Rows from block 3 of a small image diffusion model, named by matrix and row number. Rows with one number belong to one neuron. Each number is 128 + 32 x the weight over its row's rms, rounded and kept within 0 to 255. All counts start at 0.
After each neuron's rows are labels from the 100 images, of 14848 (inputs lightly noised), where the neuron reaches its highest value: "colour at peak" is the nearest of a few named colours to the mean colour under the peak; "peak on" is the class under the peak. Only what is clearly more common there than usual is listed. The data: analogue clock faces. In brackets: how many of the 100.
# fc1: MLP up (model.blocks.3.mlp.fc1.weight, 256x128), inputs 0-127
# fc2: MLP down (model.blocks.3.mlp.fc2.weight, 128x256, transposed), outputs 0-127

fc1.219 [130 149 158 144 154 132 170 151 143 159 100 148 123 113 166  80 108 116 141  62  75 109 130 135 112 133 120 124 106  66 122  90 129  61  99 132 123  76  97 188 146 147 174 156 146 126 173  86  99 115  83  79 166 147 145  99 133  71 126 109 160 157 155 138 125 135  72 163 150  95 155  75 118  50 117 117 138 177 149 121 178 149 159 101 104 145 131 174  94 121 112 143 161 178 138 103  48 112 118 141 104 134 155  87 132 196 116 179 126 108 148 121 164 114 192 106 110 170 199 134 145 142 138 169  80  98 143 158]
fc2.219 [157 135 178  89 120 145 132  91 100 147 111  97  17 105  78 138 155 163 165  99 126 135 130 107  64 100 136 125 129 105 129 160 143 105  97 125  83 149 129 115 155 138 167 110 130  73 143 135 130 118 170 129 170 156 193  92 177 162  99 150  97  73 107 165 148 144 207 126  73  64 123 118 172  76 129 129 127  89 159 117  49  96 105 144 142 136 136 107 109 139 138 119 204  79 104 158  97 170 131 127  73 107 148 151 159 112 123 121 121  92 142 138 134 141 128 142  74 148 145 121 152 123 181 132  93 105 117 197]
colour at peak: pink (50)
peak on: face (100)

fc1.160 [ 60  93  92 133  98 148 125 144  96 109  93 123 133  74 145 100 100 104 167 131  84 119 153 110 127  95 143 117 154 128 118  96 191  83 154 159 170 140 193 113 165 160 167 155 142 133 162 105  98 164 171 144 188  97 126  98 126 121 162  97  58 121 106 133 117 116 175 126 119 124 162 155 115 151 212 178 142 147 188  92 136 157 126 161 100 142 110 120 124 111 119 131 153 142 182 185 140 149 129  50 134 126 179 136 156 150 106 126 131 101 157  76 131 175 171  66 190 130  99 179  94 108 110 127 154 156 189 129]
fc2.160 [ 84 119 105 113  94 176 134 106 164 140 129 117 123 150  93 105  93 105 150 118  90 158 150 131 155 157 106 131 169  81 129 119 129 137 118 100 140  93 153 211 161  95 113 124  97 150 153 155 119  97 153  98 166 145  99 124  46 112 136 140 191 201  87 132 138 142 142 187 135 147 135 151 132 188 104 164 154 179 100 124 195 145 158 174 142 179 149 127 113  88  67 111  56 181 133 160  99 105 102 136 127 203 178 150 142 166 118 134 124 151 100  92 164 132 115  96 187 133 148 190 149 148  79 119 138 167 120 138]
colour at peak: grey (69)
peak on: case (52)

fc1.204 [121 127 137 190  92 144 137 125  92 141 181 115  94 157 110 178  96 113  93 138  89 110 156 129 170 122 130 112  73 124 130  91 128 146 153 139 146 168 145  91  97  93 117  82 173 157 185 113 139 115 147 137  71 163 149 114 138 160 105 158  96 103 114 144  99 146 155 156 141 118 138 150  86 142 106 160 136 148 126 140  63 100  85 112 140  91  91 118 202  84  74  97 114  83  70 131 174 125 167  29 162 143 120 130 118 117  65 135  78 121 129  65 109 125 133  90 108 168 114  76 107 175  73 107 117  98  71 167]
fc2.204 [129 130 166  91 103 111 177 143 157 135  82 144 130 150 132 132 130  90 116 118 114  78 134 122 146  95 121 120 151 141 139 117 126 104 159 131 153  93  68 164  75 181  79 192  63 103 133 138  96  83  99  66  99 166 139  84 112 160 170 161  96 116 100 164  87 134 110 169 160 180 139 218  45 156 159 121 140 195 100 130 209 107 156 141 113  82  75 132 148 153 139 161 100 140 156 122  84 109 123 131  81 152 115 108 101 106 129 111 107 118 102  77 157 188 118 161 103 152 148 145 160 144 117 152 121 166 147 118]
colour at peak: brown (58)
peak on: case (75)

fc1.240 [187 119 121 122 110 168 151  87 135 148 167 158 117 121 179 122 149  97 143 129 117 135 128  66 107 128 105 107  72 117 132 157 112 117 149 113  45 101 138 127 116 173 102 134 140 125 147 116 144  86 151 175 163 120 154 126 127 135 175  82 134 131 136 166 136 157 123 135 121 102 116 155  81 130 193 181 149 207 116  85 133 139 210 134  70 152 161 119 184 131 120 128  60 123 150 148 128 115 203  61  46 147 157 148 134 107 102 122 155 130 116 119 165  57 171 132  53 169 122 108 130 108 172 140 124 140  95 125]
fc2.240 [ 72 174 112 120 142 196  77 107 109  89  68 138 116  79 130 171 154 137 154  99  97 109 169 109  92 152  80 136  60 115  99 118 121 142 119 154 184 130 125 139 104 123 102 125 106 144 152 111  98 103 204 133 184 133 149 155  74  97 143 133 119 136 106 142 124 132 108 106 112 154 121 128 159 158  89  87 120 188  75 164 166 144  93 173 182 160 147 153 107  89 103 156  89 109 127 157 122 113  88 151 180 200 183  99 180  76 104  86 148 129  90 135  64 127  93 135  95  83 165 112 139 152 103 125  95 123 140 163]
colour at peak: pink (80)
peak on: face (87)

fc1.58 [ 99 134 113 101 130 193 134 117  94 124 114 140  92 119 132 150 128 116  85 111 110 151 134 154 105 119 158  88  63 149 183 132 127 171 101 100 157  93 127 212 121 120 111 155  79 124 166  95 204  86 152 173 109 108 135 143 165 115 185 116 110 121  88  93 114 101 131 152 201  88 137 145 137 160  94 107  75 176 132 137 106 127  67 184 115 127 140 187 190 124 129 122 126 165 170  95 158  88 125 135 167 104 133 153 148  74 123 133 131 129  73  57 111 126 115  79  94  74 119 124 109 126 119  90 152 185 163  78]
fc2.58 [164 147 149  93 163  95 102 112 172 119 127 107 105  97 144 139 159 182  88 108 129 165 129 100  72 136 109 101 133 176 139 145 126  54 119 103 131 134  97 164 132 170 176 166 126 165 105  74 116 111 155 169  88 127 182  98 179 102 125 110 138 119 146 154 145 148 156 167 154  41  88 106 127  66 152 113  47  81 129 172  76 124 110 104 114 152 135 140 131 123  63 131 184  99 129 142 142 133 151  94 117 113 192 132 115 139  99  68 147  83 124 128 142 197 127 112 142 178 123 101 127 109 163 122 135  93 154 204]
colour at peak: pink (42)
peak on: face (100)

fc1.63 [101 113  87 100 125 212 125  62 148 122 109 146 134 134 158 120 143 118 147 163 102 201 202 117  66  97 188 143 131 209 150 130 131 151 134 138 156 144 123 162 146  96 175 137 172  97 205  71 155 116 122 135 130 100 110 127 139 130 135 136 122  93 134 135 133 128 185 115 109 190 146 108 104 173 164 161  73  73 145  75 170 153  81 124 133  80 125 127 128 114  98 109 117 129 162 121 182 124  94  97 107 134  95 116  77  48 111 164 134  96 103 144 133 152 135 120 136 108 128 144 171 170 138 142 147 188 103 160]
fc2.63 [134 175 129 178 126  98  80 194  85 131 177  77  49  99  67 154 116 107  91 101  97 157 117 137 108 114 174 124 151 115 142  98 167 102  95 131  95 134 114 130 128 175 124 188 144 116 129 112 107 171  80 111  96  99  68 123 103 114  86 145 162  66 124 168  99 106 116 135  90  96 138 163 128 115 136 140 135 148 122 103 119 102  95 136 127 147 114  70 147 154 126  37 181 112 108 173 120 167 116  78 132 165 105 114 204  51 153 118 153 157 131 134  95 118 102 157  90 138 140 112  67 117 130 110 117  87  87 145]
colour at peak: brown (50)
peak on: face (94)

fc1.184 [100 164 154  80 163 133 153  75 127 140 124 162 142 102 162  97 190 111 106 150 149 163 166  71  87 131 145 156 136  71  91 148 172 138 119 160  81 139 158 112 107 116 152 193 121  75 116  53  88  94 117 120 117 154 104 146 133 101 140 130 155 125 111 149  87 120 139 100 115 101 104 117  97 161 124  74 108 198  98 169 103 185 113 113 102 154 134 170  88 167 139 150 173 187 127 182 103 176 152 119 149 123  81 185 130  99 103 122 105 113 134  84 115 198  57  84 139 115 123 156 107 139  71 156 127  86 115 119]
fc2.184 [132  97 113 119 159 126 177 102  43 101 177 184  88 153 163 142 127  87 181 182 146 183 120 109 129 144 156 131 141 120 120 168 135 137 100 140 140 169 142 113 171 153 184  99 141 109 137 149  86 144 154 101 142 131 101  83 104 155 156 162 106 134 107 110 178  78 146 137 115 158 145 115 116 129  95 141 134 130 136 130 166 146 127 133 128 106 147  55  96 183 165  59 168 178 102 132  57  97 177 139 112  85  90  98 122 109 142 148 119 101 141 111 113  37  94 165 141 157 207 119 134 132  72  80  96 132 163 124]
colour at peak: grey (86)
peak on: face (99)

fc1.167 [115 115 151 104 129 123 113 137 103 232 148 129 114 149 149 141 126 185 205  84 106 133 103 123 152 129  85 137 124 108 118 118 109 110 115 116 120 147 106 134 115 124  99 125 120  88 127 111  98 108 127 152  43 120 134 135 106 141 202  97  85 181 128 149 139 130 134 158 136 133 112  62 209 133 182 167 126 157 134 116 135 146 153 120  93 114 102 145 126 144 137 111 145 111 163  48 169 158 141 107  69 123 151 158 106 101 152 174 128 114  72 184 121 172 111 194  77 124 108  81 109 131 237 145 115 132 149 157]
fc2.167 [161 124 112 115 143 214 107 130  91 165 154 137 118 164 110 226 122 113  85 144 119 152 149 139 126 161 131 130 132 138 110 132  86 101 145  87 151 126 154 151 132 199 111 179 183 103 115  97 150 101 115 190 111 124 115 190 127 160 109  84 147 139 105 137 141 112 172  94 133 127 129  52 122 128 101 136 155 162 110 180 150 110 106 119 137 106  80  60 131 114 107 173 102 173  82 126  97 116 132  70 123 160 127 135  52  66 114 140 143  94  69  87 190 204 131 102 143 123 127 130 102 148  91 138 123 102 116  85]
colour at peak: yellow (70)
peak on: case (91)

fc1.88 [112 140 127 107 113 121  98 142 120 162 136 105 136  99  73 117 103  97  48 123  98 137 168 103 142  93 128 112 198 102  86 166 141  86 128 133 169  89  79 133  83 168 125 136 138 101 109 134 137 177  94 136  75 110 141 133 137 130  85 124  72 142 175 156 126 143  66 128 141  87  81 122 121 117 116 103 125 187 101  93 168 161 161 173 119  46 140 119 134 136 166 144 130 162 164  93 109 145  24 129 163 129  95 133 115 123 123 146 119 148 169 182 122 185 125 155  91 136  90 139 129 143 217  97  62 107 109 133]
fc2.88 [135 143  95 184 101 241 119 137  68 121 125 155 150 190 112 140 147 160  94 112 113 198 103 159 164 117 171 160 155 124  86 106  88 110  90 142 133 125 145 165  91 147 127 152 169 110 132 101 127  82 171 159 103 144 130 184 126 160 140 120 212 133 115 166 151 102 218 112 137 145  91  80 120  99  81 154 146 128  93 159 153 118  91 111 183 145  94  61 145 106 123 111  97 131 103 129 107  93 119  79 157 169 153 153 111 139 168 150 137  86  80 175 108 150 112  79 116 109 134 128 105 134  90 148 110 122 124 141]
colour at peak: green (55)
peak on: case (53)

fc1.169 [ 71  89 114  84  87 100  68 112 132 193  51 103 160  76 135 183 134 144 125 125 143 143 161  90 145 118 177  71 125 138 176  85  89 180 141 121 154 171 123 152  84 113 120 165 161 149 111 112 160 137 116 112 136 142 139 105 127 134 172 111 106 122 140 116 135 102  96 124 168 118 129 154 143 135 107 159 136 160 140 141 182 124 165 124 197 135  94 152 124 150 119  88  75 157 218 103 158 156 195 137 189 105 121 158  90 124 114  91 138 151 148 110 116 146  89 132 167 140 112 130 179 213  94 131 152  69 122 105]
fc2.169 [ 65 144  89 177 120 172  96 115 152 108 150 114  78 110  96 141 127 106  82 131 139 146 167 118  96 125 169 135 121 132 156 196 169 187 115  93 111 173 149 121 194 140 155  93 112 130 162 136 140 149 144 134 120 128 165  99 136 169 130  84 149 160 104 120 179 124 157 114 155  95 148 127 192 119 112 152 137 154 115 121  99 129 137 195  68 150 173  63  96 143 150 145 123 139 120 157 140 117 156  74 108 156 108 146 229  97 139 107 185 154  98 135 179 134 139 128 131  82 181  93 143  85  86  56 181 109 115 154]
colour at peak: grey (80)
peak on: face (80)

fc1.162 [119 144 143 108 150  73 131 136 120  92 130  92 108 107 123 135 108  72 157 101  93 105 146 103 117 122 169 129  57 105 138  88 171 173 123 116 136 107 115 177 175 171 117 143 138 117 139  58 192 147 143 126 152 129 134 140 136 113 146 113 155 112  84 107  99 172 143 101 170 187 110 119 112 126 119 154 120  88 117 117 123  96 111 183 171 217 120  88 155  80 138 166 155 159 115 113 124 177 161 102 147  85 186  91 187 145 121 166 114 123 170 122 145  91 124  73 104 143 210  67 108 135 167  97 168  60 123 162]
fc2.162 [135 137 158 182 186 159 116 119 153 126 156  97 161 140  78 142 130 111 193 176 169  87 174 120 144 132 158  98 149 143 138 159 129 160 153 129 183 127 152  79 134 102 152 108  52 127 138 115  97 164 100 168  89  86  82 136 105 148  57 127 123 134 108 129 130 109 111 102 123 150 101 110 150  99 127 146 140  62 128  95 141 185 122  80 119 149  98 144 139  87  88  70 168 123 166 147 124  94 158 103  85 138 151 149 106 125 153  67  83  67 119 217 106 144  58 184 103 148 108 167 129  92 118 143 149  82 128 114]
colour at peak: cyan (32)
peak on: case (26)

fc1.27 [ 16 140 156 160 117 184 135 145 129 176  94 102 133  73  86 144  59 143 119 153  95  49 160 128  92 142 154 122  93 108 144 150  89 114 137 133  87 116 151 111 184 123  93 118 166 110  72 110 194 112 136 166  95 175 128 136 211 138 141 154 146 122  88  76  86 127 118 133 135  80 106 168 138  82 144 112 151 143 102 133  96 153  99 151 103 156 113 118 102 140 122 153 144 118 114 164 161 230 147 129 137 146 144 179 123 139 135  48 147 147 143 107 122 134 101 140  93 115 167 103  99 151 114 128 128 146 100 139]
fc2.27 [124 154 134 145 117  79  88  64 113  97 100 138 104 125 174 110  67 151 143 101 203  49 150  96  65 130 179 112 131 166 125 144 112 178 106 147 159 150 120 115  93 153 158 137 145  94 129 130 139 166 167 149  85 168 139 150 175 148 136  88 105 204 124  66 185 151  82 134  74  86 122  81 133 150 113 104  94 165 132 147 134 158 106 101 165 132 128 123 165 191 161 102 138 144 127 158 155  97 132 155 171  63 109 126  62 140 125 199 138 164 166 100 139  86 114  87 113 112 112 114 104 103 117 114 126 112 135 139]
colour at peak: white (45)
peak on: backdrop (99)

fc1.246 [ 90 128 120 119  95  91 106 105 106  47 146 141 141 125 119 117 129 149 108  89 127 106 227 102 121 186 127 173 159 137 125  77 142 133  91 132 136 103 143  97 107 109  95 158 136 115 152 114  96 143 147 162 104 156 147 123 157 117  88 141 116 156 104 110 152 102 125 137 162 137  44 159 126 159 161 115 111 148 118 122 156 102  78 137 154 114 164 107 171  90 121  84  93 119 126  94 109 114 140 121 106 114 117 130 122 162 152 116 124 255  45 146 121  93 164 105 178 130 139  50 149  77 128 136 129  83 145 179]
fc2.246 [115 202 122 137 119 161  89 128 103 123  84 103 111 134 150 159 131 118 109  97 143 106 240 179 118  76  65 124 174 123  99 158 129 142  78 130 126 152 120 181 102 126 155 158 110 136 160 170  94 145 112  76 102 164 130 134 113 138 155 173 105 120 122 124 143 138 116 143 119 149 158  76 129 158 147 111 191 145 104 134 121 145 107 125 167 118 136 136 171 111 154 152 139 113 145  94 128 148 117 135 166 129  86 145 133 167 144 135 105 217 162 155 215 157 215 149  72 158 174 192 138 164 148 182 102 138 131 144]
colour at peak: blue (41)
peak on: case (78)

fc1.190 [125  79 173 179 129 133 144 175 113 178 118  74 142  79 115 102 151  96 142 133 178 142 120 166 124  98 144 114 128 140 142 120 131 146 133  69 133 159 136 135 117  68 118 151 149  75 110 123 143  83  85 187  89 131 125  92 119 116 130 105 117 109 124 141 141  89 132 209 158 149 102 126 175 133 138 152 167 127 128 121 125  94 151 120 118 153 104  80  94 142 154 149 134 126  58 129 105 112 116 108 181  94 117 153  68  67  87 124  35  32 159 132 120 144  88 130 217 125 134 106  92 109  93 127 175 168 117  93]
fc2.190 [123 118 121 125 155  88 130  45 149 146  70 121 121 185 140 143  87 121 197 143  89 105 123  91 111 163 140 137 170 114 112  60  83 182 172  94 151  92 134 123  97 140  84  97 140  63  85  87 113  98 146  86 163 103  51 138  90  89 117 115 132 130 135 163 117 158 138 174 141  95 160 141 113 151 152 151 101 165  95 117 170 169  84 124 205 154  99 160  99 179 135 152 128 119 115  77 134 129 113 115 125 186 133 100 109 140  92  93 118  84  87 141 151  80 127  73  97 171 157 121  90 126 109  96 146 129 123 169]
colour at peak: black (53)
peak on: face (95)

fc1.226 [151 165 158 124 142 104  97  97 144 119  98 193 118 150 129 122  96  91 137 116 164 128 114 133 141 197  72 129 126  88  88 108 146  88 162  87 128 113 131  95 145 187 113 116  85 127 139  73  99 109 157  99 101 148 127 117 132 151  69 103 119 122 129 136 130 102 175 102 130 151 215  97 148 140 110 175 149 141 110  59  83 168 207 133 125 186 144 119 117 155 129  96 179 147 120 119  62  83 132  86  88 128  74  89 146 149 120 112 103 153 115  95  85 189 105  73  83 145 168 141  91  61 114 109 123 124  80 133]
fc2.226 [167 153  86 154 140 180  90 186 105 125 171  82  80 132 123 181  95 108 132 150  89 119 114  91 178 125 107 170 145 136  71 131 156 111 114 111 130 138 118 159 122 179 108 129  93 165 146  93 108 138 119 144 107 144 155  81 169 109 114 149  88 142 120 147 130  76  78  78  83 162 147 148 148  28 115 114 161 102 162 154 127  95 198 119 116 110 163 178 146 125 108 154 146 183 106  89 122 141 144 172 138 109  60  95 131  51 122 129 119 125 167 125 163 197 153 133 127 138 118 124  95  60 146  97 108  96  85 129]
colour at peak: brown (74)
peak on: face (92)

fc1.45 [167 161 108 152  94 122  59 164 136  97  82 187 138 130 158  89 112 147 175 111 106 116 118 119 196 119 129  93 172 144 139  74 149  79 133 121 134 118 109  95 123 113 117 143 180 125 126  73 203  78 150 118 135 102  95  91 160 114 117 132 110 135 106 103 110 112 134  91  99 161  94  81 101 137 156 139  86 159 132 110 107  88 113 161 141 144 172 171 116 162  97 102 109  97  97 117  99  90  48 154 106 122 147 139 156 211 195 139 124 144 125  79  91 149  93 124  59 164 186 117 132 104  92 110 104 188 121  99]
fc2.45 [156 145 137 145 146 104  98  82 118 110 176 127 102 144 195  97  96 129  87 168 120  97  89 109 155  77 146  92  83 172 145  64 139 221  96 119 112 128 141 167 123 123 131 141 138 122  58 119 126  93 115  53  98  59 130 127 163  85 116 142 128 132 151 115 148 114 118 157 123 139 125 123 107  78 178 186 123 132  80 160  97 109 145  88 142 151 163  52 110 143 125 105 107 187 101 183  93 143 185  87 117 188 195 123 123 116 140 122 112 172 146 128  98 149 115 125  70 169 128 133 136 129 138 130 188 146 113 122]
colour at peak: white (78)
peak on: case (68)

fc1.158 [124  87  90 104 116 109 114 144 138 136 125 165  83 145 130 104 106 131 151 113  94 129 148 107 113  61 127 126 136 125 126 118 141  42 115 176 166  35  59 115 104 187 162 157 173 188 154  75  86 104 139 135 141  45 147 127 203  69 108 157 133 154 134 105 124 125 136 125 139 179  94 130  64 109 190 147 134 143 123 156 137 135 170 116 114  73 208 110 135  96 155 162 117 100 138 132 175 144 174 173  77  96 153 138  94 163 136 143 120 137 123 183 125 115 138 124 169 116 138 121 116 103 118 101 147 105 108 150]
fc2.158 [149 104 131 107 109 177 105 110 125 151 123 145 141  85  72 134 145 128 140 126  97 166  92 122 149 183 160 140 136 186 115 113 132  69 106  95 127 120 114 153 103  59 143 175 133 188 173 116 118 119 166 157 121  56  83 127 108 138 113 168 165 105 113 149 146 113 140 145 109 153 138 118  91 114 231 146 133 158 138 108 172  97 109 125 159 147  95 120 183  95 133  78 120  79 197 137 101 124  96  78 151 159 177  87 139 164 214 186 203  99 112 147  93 125 100  80  86 137 144 124 120 101 123 116  98 126 130 129]
colour at peak: brown (50); black (30)
peak on: hour hand (83)

fc1.65 [115 122  76 152 123  85 100 119 154 165 180 158 156 105 120 145 151  59  83 150 111 133  91 189 151 120 117 132 122 122 115 127 129 139 130 145 201 131  93 169 152 204 139 130 121  72 126 128 136 171 109 144 199 210 135 104  83 120 136 179 146 172 144 138 143 152 140 161 123 142 107 173 122 125 122 121 165 161 101 124  37 146 145 168 184 122 137 170 125 151 140  90 146 116 149 127 144 140 105  94 130 101 144  95 197 135 176  79 154 107 153 111 168  83 151 126 124 126 168 172  99 162  92 138  95  59 185 122]
fc2.65 [ 89  90 148 145  50 194  97 181 131 158  78 155 179 172 151 131 115  62  87  98 137  84 137 114 221 186 120 136 109 141 114 160 133 166 152 149 142 127 163  46 164  68 119 161  63 126 142 152 125 147 133 112 129 185 138 119  79  79 149 192 147 103 125 125 140 117 138 137 132 128 113 135 156 107 129 126 158 171 149 170 204 114 176 125  75 124 111 126  95 125 101 126 113 123 164  89 122 128  79 172 130 178 109  82 122 112 160 133 118 113 102 135 117 157 174 146 182 109 137 121 106 149 127 142 103 156 120 140]
colour at peak: grey (82)
peak on: face (89)

fc1.54 [ 92  81 161 103 108  71 167 130 116 147 101  78  64 124  92 175 142 172 177 151 128 154 124 113  92 138 175  77 109 128  53  97 151 123 149 171 141 147 146 154  60 145  92 129  98  84 136  85 135 103 114 148 152 155 159  59 123 103 187  96 173  93 122 108 104 109 113 124 140 165 169 124 129 159  91 141 133 133 141 170  65  83  91 140 151 163 146 132 143 139 147 126 172  90  96 130 126 194 124 172 104 102 147 145 147  88 128 183  94 135 141 126  56 133 121 109 166  91 219 128 128 127  90 110 158 132 116 138]
fc2.54 [174 182 125 172 138 150 132  43  77 172  98 122 156 165 143  90  70 175 203  99 154 156  91 120  89 106 131 111 153 163  39 137  83 121 163 203 148 113 116 100  49 151 106 162 148 114 140  79 112 101 152 133 158 136 172 113 142 147 116 105 137 158 160 137  93 104 109  70 140 178  62 151 111 122  71 133 113 117 151 133 129  99 120 100 125 129 122 115 167 142  67 132 159 128 150 123  97  63 142  87 120 143 143 132 142  84 172 119  83 127 125 155  86 134 118 126 110 107 144 135 133 145 154 112 181 119 171 144]
colour at peak: white (49)
peak on: face (81)

fc1.38 [ 97  41 154 151  90 168 123  93 139 128 124 171 139 139 165 155 135 141 101 150 170 163 102 127  80 182 134 168  78 149 128 116 131 144 138 169 108  89 124 109 117 161 116  59 124  90 142 109 125 110 139 157 137  63 134 131 163 129  79 101 145 135 108 159 134 116 128 102  86 134  82 111 181 138  94 179 156  88 104 102 124 179  58 153 154 143 136 219 141 160  91 165 142 165 170 165 152 171 118 165 100 102 165 109 145 139 118 147 128 227 111 161 174 131 107 106 157  84 118 114 140 115 184 113 157  80 129 116]
fc2.38 [128 102  90 141  67  91 117 207 145  70 115  95 138 123  83 117 188 142  89 125  79 133 105 110  61 161 189 190 103 147 125 138 109 130  99 126 128 162 131 106 130 122  93 122 162 138 204 128 147 124  90 123 141 106  89 119 131 141 104 140 120 108 151 142 132 100 116 115 115 109 155 143 208 160 161 171 168  87 155  79 113 101 104 157 152 126 120 114 142 110 185 164 124 207 152 171 110 137 133  87 125 114 130  69 111 113 132  81 189 175 113 132 156  79 178 124  82 103  81  67 132  88 131 124 133 158 173 148]
colour at peak: brown (68)
peak on: minute hand (60); hour hand (32)

fc1.75 [ 89 202 121 119 103 122  90 134 139 167  82 169  96 100  59 151 158 127 119 143  62  81 161  94 164 152 150 135 120 125 102  77 174 120 184 106 172 129 151 104 153 160 136 179 216 128 137 145 180 123 147 149 151 131  97 116 103 154 149 160 123  81 136 127  96 123 127  88 110  99  88 127 144  97 174 108 159 148 163 117 152 126  91 136 138 171 128 183 149 119 131 109 139 123 124 187 148 212  89 147 135  97 127 111 132 198 132 186 196  75 143  97 147 156 148 127 102 121 142 150 132 166  75 122  84 104 101 151]
fc2.75 [113 107 104 114 163 151 158  82 165 135 122 122 108 100  79 177 117 139 115  43 199 134 112 132 115  79 146  81 159 106 150 108 102 155 142 161 144 146 191 134 149 137 147 128 129  90 115 140 129  83 125  93  85 123 137 165 127 156 175 154  96 135 148 128 166 117  48 125 151 137 142 131 105  70 153 139 121 128 135 131  80  90 119 209 207 106  85 119 147 131 114  95 183 204 117 137 162 107 165 112 187 115 137 178  90 128  85 139  94 108 169 114  70 125 117 134 115 131 129 138 102 121 128 221 129 161 143  93]
colour at peak: white (100)
peak on: backdrop (100)

fc1.43 [122 161  72 150 145 163 149 170 127 165 140 112 142 158 139 137 113 176 123  95 128 114 160 133 165 173 125 129 129 164 120 180 153 115  88 181 130 138 125  29 112  82  72 161 182 142 155 101 141  94 121 119 100 182 157 149  79 104 120  84 125 149  96  97  70 123 152  82  81 152 119 140 147 202 141 125 164 154 158 154 117 114 173 122 129 108  96 111 122 186 142 175 208 164  92 216 115 159 119 138 124  66 120 162 150 147 132 108  98 140 138 109 106 124  95 115  88  96 156 118  90  83 129 109 144 119  73 123]
fc2.43 [133 116 179 137 147  80 164  46 102 136 153 135  87 121  92 126 152 175 138 125 161 122 116 126 147 162 179 176 126 141 167 144 116 107  43 106 107 120 159 213  74 157  95  79 176  92 138 149 136 155 139 129 111 168  86 143  61 121 109 113 159  27  95 126 164  97  97 160  63  83 125  93 140 148 121 134 114 133  87 128  49 163 146 159 130 108 137 112  92 159 173 110 188 160 149 154 132 168 112 108 142 157 135 100 106 160 118 157 109 147 148 113 173 109 126 100 122 110 132 129 104 163 123  94 127 130 112 160]
colour at peak: black (33)
peak on: face (100)

fc1.52 [163 113 126 133 115 113  95 157 184 176 129 139 105 118  57 125 159 163 126 147 108 124 158 143  87 112 141 136  84 115 108  96  88  83 165 134  93  78 165 205 105 208 109 156 102  99 101 139 168  77  87  99 112  86 164 162 162 131  74 116 173 200 130 111 142  87 102 139 126 167 118 158 112  95 121 161 101  92 127 167 162 186 153 166 104 116 175 132 153  89 161  93  94 123 169 125 100 105  97 199 109 119 124 112 106 105 112 117 123 131 113 116 201 129  47 145 149 111 132 134 103 148 139 143  79 100  93 118]
fc2.52 [120 122 116 148  71 146  76 133  76 142 131 128 143 104 159  85 150 107  88 123 189 122 132 125  97  99 130 126 137 147 145 166 162 126 158 132 137 119  83  99  77 113  81  66  97  66 126  92 114 121 117 228 100 163  91 138 217 158 126 127 177   9  94 145 109 107 145 117 134 145 129 124 125 107 136  92  68 192  79  98 121 143 115 113 103 131  85 127 161  79 127 132 147 122 113 145 119 145  55 152 147 131 133  96 100 110 111 140 165 108  91 148 148 134 164  87 129 160 118 127  73 146 106 111  92 129 157  97]
colour at peak: black (55)
peak on: face (93)